Weights of a small image classifier.
Model: 10.4M parameters, 32-pixel images, arch caformer, norm layernorm_no_bias, activation gelu, moe top_k, patch size [2, 2], depths [4, 8, 4].
Rows from block 10 of a small image classifier, named by matrix and row number. Rows with one number belong to one neuron. Each number is 500 + 25 x the weight over its row's rms, rounded and kept within 0 to 999. All counts start at 0. Numbers have three digits each.
Before each neuron's rows are labels from the 100 images, of 14848, where the neuron reaches its highest value: "responds to" is what is common among them. Only what is clearly more common there than usual is listed. The data: drawn branching plants.
# fc1: MLP up (model.blocks.10.mlp.fc1.weight, 512x128), inputs 0-127
# fc2: MLP down (model.blocks.10.mlp.fc2.weight, 128x512, transposed), outputs 0-127

responds to: wide; three-way forks
fc1.327:522506468473517478542452494528488499513498522514493553521454513462438491512488478497537507492482524529498469511471514485468488526533466477480514500535478514446504525553489502502469485488467543477490494472516542529475433488507455537481520550507465550527485489498500494455506460472500537507509506504506499519506501509492520516519537522511488535515474505526483511490523472497478509507496
fc2.327:447509556482485541492512514484521554451473466504543444533511513537539534511477484484474519489507474476475468486494525475514541476485514522549492483509495523514464522478525474480530518505524498509496526524451492484485540475500571529509524505512499460484511506520482499499488530518517488490496506505531501505518481548457476481496472514497481494476510495509477469469480505457492474499468

responds to: two-way forks; drooping
fc1.7:499476537477496486471485504474467545478486467512491461501503549530511482544569534520482514470484465469468488543514529466490496568517501498523516516508509503510508482517469521520480463516520494490483512557488514484475504522525513479498517476485495498481484518557487512493490502551475488531496496486524518484506487509459506479522470496509466512465504492508483469479468525457441542532505
fc2.7:516503479532494497524495510521491522500535524464491519499542494473470513458463472490490554508457476541540505509494488515490505502454500516480506441525508534500488516461481485468516560536489502521499505482457452474491501484499430517505529549516502470551501524487480467482552523476493498498502483529497482495495500516503500497515484479498499495503509526516539486477524520481574490474522

responds to: red berries
fc1.351:485499506501444490523512482479458491515461515498491526489514503523509480528539520524479512518460483496490514511496520498462490529501489509527501495529478510470523478548486452524511532505526486534509542531445521550434492511460469509498460459479514504508477488495558483477478467475517526491507504483521536494467482573528519516500461474506485546486496499529492506469477516481490506502527
fc2.351:493493531504517507534500503474557532516502494490518477486466516515473501501529500479470448501543520481566508454493456487532522491533477432506465478485519501525512517457466566481466508524475498492507495482487522494499491485485520497527500501534484506469513540516526496479515501473488487492457501508489505534552528458463509485470489548547521457495492540477511501479505516510498495497517

responds to: two-way forks; spreading; bare
fc1.339:462463497477521505510512487500568483508503505524507509484489501476504528511503524492477483491473495502483501500497500571523524528534534494486523500477473493514516533488512486481485505480492509481448530495465508504475465548528475521529462565492531538476515448498482490485455468528501500436490534488491519537502490512531489481528527544505544473454486500485522539486507471489534488490481
fc2.339:514536540500472503493505490481500486483485517458488501486499482514522506468476459485487536520494518527503477473507545503494499461467531479557448508510506519530484475468500498515496516540486538480537495512526487514520520463493515493461527465569501433536484559547470486511503529485526499494493486508466474501508532514470495529495499468489468543511494479514448493463482519508524495486522

responds to: drooping
fc1.376:484472479478440488487529476487500510496458492545521496504501499549462497556500524520468510520540529494534511492492511499483488479483547523468514544453504472446502514541474545517518467492498534489563472490502467497521523489540495459426473492489465498522489471500510488485494478539477512513520490495496526493469498500507509528516461502497496492480504504536515534515505493471481520526521
fc2.376:512512530512479531522452505541510511467526481498500456512525515523493526510512456536537496510473447508491507465478486517499505482518508500497481488456528524486484536510488444533491490527473527514501536521484530527481463502540491470458527492513531528528518508516505511506495482453547507470494463507492487455524472518514463516526510447471501492498491541510431473507462513499525513522481

responds to: leaning left
fc1.254:451504504505513498484535504461495485524494504452492476537500528465494467484518502482506463530576480502487474519500493482509473563466460507494510515464468548486513502523525550497498472491490507510491510535494504480487497511484518506480485492517434540500517492513544531457485525496497477500514523518506531534463500506492500470525526493537549527476481456490487502468502463467532505529532
fc2.254:473465520500478515491506522484481454500440507498480476456471505511471488554486479504510553455562484536477525493536526468470499531484481493540520513464513495508535487520486499512480503495486517499487534495517504483546494529519481515518467490501532547490510506514477446509522499541494527508448484461475474480535519522524479531497482511518503493523449500468494512558485503494507510480477

responds to: wide
fc1.111:500526490518522490478490499479477494501463487493501474492506544500463515436541552549498557479494487469507493499542536500499511497502501519518523465482483488478516496493565527505489504483538510468512521519498455509540524506517475504485490504470527524490496513493480459508511456485534516449515518493521461498504510526547514514508467542488492467477464535509511460501426504489460504503512
fc2.111:488465486476471484555489528524521510507540516469505523499503482505530502549469488460512518495520545485512516539472502489503526527453480489481467505505565505479468516472474461501474525528489499503519505525458475443506518450502506512551531485498471479503517483518495528487553514472488491500463502464494499534465460488443501519475520479526485520487485503498532533505523499518504474472521

responds to: red berries; two-way forks; leaning right
fc1.410:524508480498496464475515489487476455482507460513441532477505490506527521493533482480500477486513473484506487540506508504499513507544538542470504484460482520534498426542497463495505526486501535552501517501504493528498495474544443501518484494530467531458510531496529486485463493510502537528512510476474510485480511511482552472515546509491478508476459512519479538520513548484494481486496
fc2.410:441547500521495503530506521503525495524550478501534485552511517517478493536483497500453542513510556529559524484497520485498475495482445447511498514504525504476503474458495488470484481518528483498476484497460537457459517482484495530489513508510467490500476525453476485499488493480487517497534499488492529519539504475484537553511489492506461505472482522509494522488486494498508556497461

responds to: red berries; drooping
fc1.143:522486476514510538481462500491463492525469490493462473531474501483488518486490547472523527500512490515496501479528540540523454495455474514489493507534484505487492446535452484531514538511496511543488498536516500505487504544461511503473469485493538545450525500516482518466465483487539481530499459524544540490482490551506484504493476533514511490520446470489521525499516493487514481497525
fc2.143:486526531499505452523515458501524467489548486488508514462517530461508507492519473478467458507449507494500496506492497524524514505508487508521516480497497503493535514438511506491501474518485530482507444470524501490507533466499512504485539521532512488533491470494514455502530525485523517518525438503473520483532497495517525463478470476483481545414489477517507531502527473540525489533482

responds to: leaning left; bare
fc1.456:482507537472510457515499500490482467532460528533501450509541515461500463506479490517500520483507492518502502516462487548486476511496516535510517515535492479488510488509516500503464520541499523511468551474513499512493488494490567527486493524478510549475507483500479512472481522501499498452547477525512504510454549540526481514485495472456530520532479492475472516496507535445468454520481
fc2.456:470478495503497486519521516500499474488530484483518494518464492465516461474509543527490496533488485535498500502570492518504484470520480538466498480483484519543525532461479531530511455468482477530462484551499517472472525491490472527473509492549488506489512520510519488479524482524505545493523535427447495482487493513489509516521486486529483495528499524445520461481500469508539523498523

responds to: two-way forks; leaning left
fc1.11:487482472561491509479520543482497458479464474539458480505495548486487481501457517486516529503477455502489526534525473527503494499485542490516492471499496493502478481488486521511459538496517496473507503500555522524554516483463501503529487511515508544485541509501471489508519485548471460518500497494518523526473538505523476495525501499505472446486471520443479545527466492487511481501536
fc2.11:495449523475496515547544507540504524509579538467501532509521532502479500499498502489482535460467518515464480472526492512507493468494467533474470539529505474503562475515489488520492546493497484480518506511477472488540485469550516499483487489518491470464538530491488518520508501480499476481516503495497520508518475503499513464505503460492508527544463515486505496480516493469470441452497

responds to: two-way forks; drooping; leaning right
fc1.73:481471522499527517502456464518489447477465529522536504524516495464506555485513486522519493550548521483505489485491495531479532490513495459494494492499525498455506486515531502529483504484505511521510524513553494506495484464495499510468531484513485479563494538485503479484518468479506527471472544487525448503486473455507530533479492497496513555482486500470467479544515508469463544481513
fc2.73:534555502559475545503549512453502493502498449500487497486478488493481454561520487512518528500465424499481531526504505515486480496472526520474481471527462494503465527489509494506521545461492501508537469501464488520490490495479519495548508516540523513515476506508529524503495489500481461500539479502477519474521488532529443510508504519495517479484536496488500499449480513496519486517484

responds to: wide
fc1.342:505520492488518479536499484505488481523460508482522495465513451476490481508505462531500483506487508490467555513481492527495512518525500494524526501493472508524503483503500487538526535448563475490467536508450515454510477445499488487446486516471511536483495484479509541476490460510495552554481508479525512507524471522491499524492516527462487539504483481553488541514521508485498455524516
fc2.342:478491471484515563530486497465523516488514463506481517469523521541515542512546499470526490493549492491520497501475512506469481467516535519483484485502507471463450499488525479463482474536529479539538499470555514536509503482504511522541488518532476465516505472474501495507467523490487499558513495527501475479468494496521482455459479546524518507478501495457507466466494498505503524492461

responds to: wide; two-way forks
fc1.127:496475430482473513499496531474503457492473477504528499459543514520442513474460504529497494525486521485530505497489493511468522500527522479511575484509482519493550531470495489465532523517522510454540484513515484508496516477520485511511540516505532540501481496461500538460527482464497482508479543483478491480485476491531519461506519496541455527504484479473545506499484492471498523507504
fc2.127:452481551496497500502473532509483485517532522508493532515477494494555488504502492475483522473490504503513484463493510513482506496459460483526446511455520541521494471530481495549474500524499493539438490471482521474515467517470501501515487463531477514487504508508506495494491482524539540448537485522522494506515547506478496555525541497473534489484532516468466480518516492487552509487465

responds to: red berries; leaning left
fc1.95:454468506481472508487521510503462498502469532464493487541533490505487507477511467524517515498486473503497523454551508538520488515519490474521494504454506564473524500540468504472488491495516475508462496469474520492496545493494542499501501484477495488503501485556531511467508504437522472486505489500473510498503514454466517504555485510542500523509538504546494499494492543459513465554483
fc2.95:523536500492499475538475488509499484497521474499513491494465495525499481492513500434496515526488497477485471507483497483490518553539513519479554483477510485526514479469494501538485478504438521498516528508484513526488519524488507488508459518496516528486509523446508512529482509487501556468458519495482508511473473516526496469479544472487528534514430476460478523535554506517440525505521

responds to: two-way forks; spreading
fc1.87:484478500541512534470510501498469556499462498472489510524507459510457472481471497506507499526508485496477545497513562543532439491490508464510522505519560469528507510510463511552490506473498478480501517502467496537560482526480530477485478496510522509476499512463480500498535496522539491439488505505511506480469455484527456479489515511510502525512495513514483496494504457499527494464530
fc2.87:482497469474484486528513457538457439529547486509509516495508561470524554496547520512537472493515500525486490508439500492478515526512487504509498484510449495476511466498474506449481501525503512506509521505474509481483491506467487510490511493482493485513489468547489496502516501526540508540470458493537514503506520509466500522474468506485512525440481486535501551494503529519520511558484

responds to: wide; three-way forks
fc1.448:493512507485497508506494506543518507481417478508505502511525547535474489503501523493516464524484513538512516505530517483517474502455500448499450480558493538453525558521487525478496468535477531488511523491506545469490488462516487518510529469485451534513513482467485487472523479471525495504453518503526475477506495482532488538505520539492496488530522498495488482499472508458467511484498
fc2.448:517511488529471475504491518452460511501484546496499502478442463502536520512472455489509485452500494528519521456491534540474502482546491519497502489502447495514496516526497484530505470510513550558524497476503529521490548477486512477496515552521543510518496474524522511512473493505484494519484473467520475471500460548497472507468538463530526531493489454495506498507501540494488489489478

responds to: wide; two-way forks; bare
fc1.58:457525528494481497496498488481492495489518528487485499522540522452444486468468494532528479517500507461512555500522489491518514510515503497523499502486527468486496490467493433540467484536476509492517471523547495489485486483525468548494512526491510554490537516496461496479470496468566515496501505523440498457523533528484506501509526513512493475522451543510514484491486534479503485510470
fc2.58:478508479530537487496482527481514527506484455510529509516480478491526519526490503495500485516519456493535484519458511447518468475503498516481518487529504514481506462471529583524489536478494513487559531504465551499500497508457476445502537477529471526489499516522503469477492490489530486460488487494502519500453465513483495480517478547486546523485524510487497530521478462536475497495506

responds to: drooping; two-way forks
fc1.304:494484503525467505472540491462526495463490489487493504511536523513445507457482506539461510514458472534495506536539497544487514508529521502518534457475509525468529482512516499483512487458479528483519491463514473484484492515522498491488501499486475509522525493530569520532457515497487451530490463543502501469474514491524471516520486529501468524503454522505494538486483509434487515533494
fc2.304:503501466507518506501521512523512494534478520512487516515516487500525512540522508482483467495522497513497460522482488514519504463486495544475489548498523549518509512468472492505503497539500492505508518490456537510521531494545476497485539469482503425495466502465458505491517555472525484478486497499466478500549439484513523509472503470501518532487526425483535467495485513505448497514535

responds to: leaning left; drooping
fc1.118:502537483499485500492482512510540461502454500511490493495534494480487491518499487459483503488525503528495500513509494496550558474498506497487508471476515517533496490490450463533502491498514503485513539535481431495511560481538531509475511501492525470517513464508496535484505528509513487497506505476531434474496494503509485491527522526511450490500479480493527550517501481413477530522448
fc2.118:472523483514530480522470496503493522528552464505483538481488468507505487521514508550464523504491536458459514522486501491519473513495471525513505540520474513478528478486480547543473498485522497514492456487503574496523438497504462452514524505481482471493490459499491505487498455477503501492482510505447538548486530493491520488494513543472516505498497489532525472470480534532520476485508

responds to: two-way forks; spreading; bare
fc1.367:490534547458505493486552512497532490507461523545509535436515496498493528517519504469452478471475486560505472469506507520499484514507448513491548464496490510528541473546478509481489510497527463498532515565496461500489536523489515505523471505496494518499510479501475471491486483493450513488488502484498456542480485488510515530503536507509510472490528500466514470502453531484496510525486
fc2.367:515511463512462496474472504507472473496560499462494530555482486512524519477452482523500532494524469452486482521510530499504492507486526481537484489530484528473464507523510502506513479514509475501484469493511542499530467497510508487467511501537550468486467500545507553492503514444530505531473543502504500474457492527509473476486549471503482502510501450556512526498523493486521500483528

responds to: leaning left
fc1.207:469474539497516518485531504499436509511497505489501506537530516539476490480462502521517523540490486464477483506493556544558482530496499477511471554531490487494504527510529492472484498476482527496518483482507453531501475516516534510454492479513500531559502506480520479548490488496472474535489506433476494506520509496497496481502504476448461507468478515465505513461498488470509515516538
fc2.207:461485474518482522488515486523514498481531484486491478546496519497512519525474497520514452518524466526512510502527515471462505469508527519499513493473488539469498481499507427523516514486489517470442497481513475506480528472512489473470531513469489492519535487524449531498488544543500505497498505464550503483529484500480477494496510515464551459472537517565500460501541502531472482511523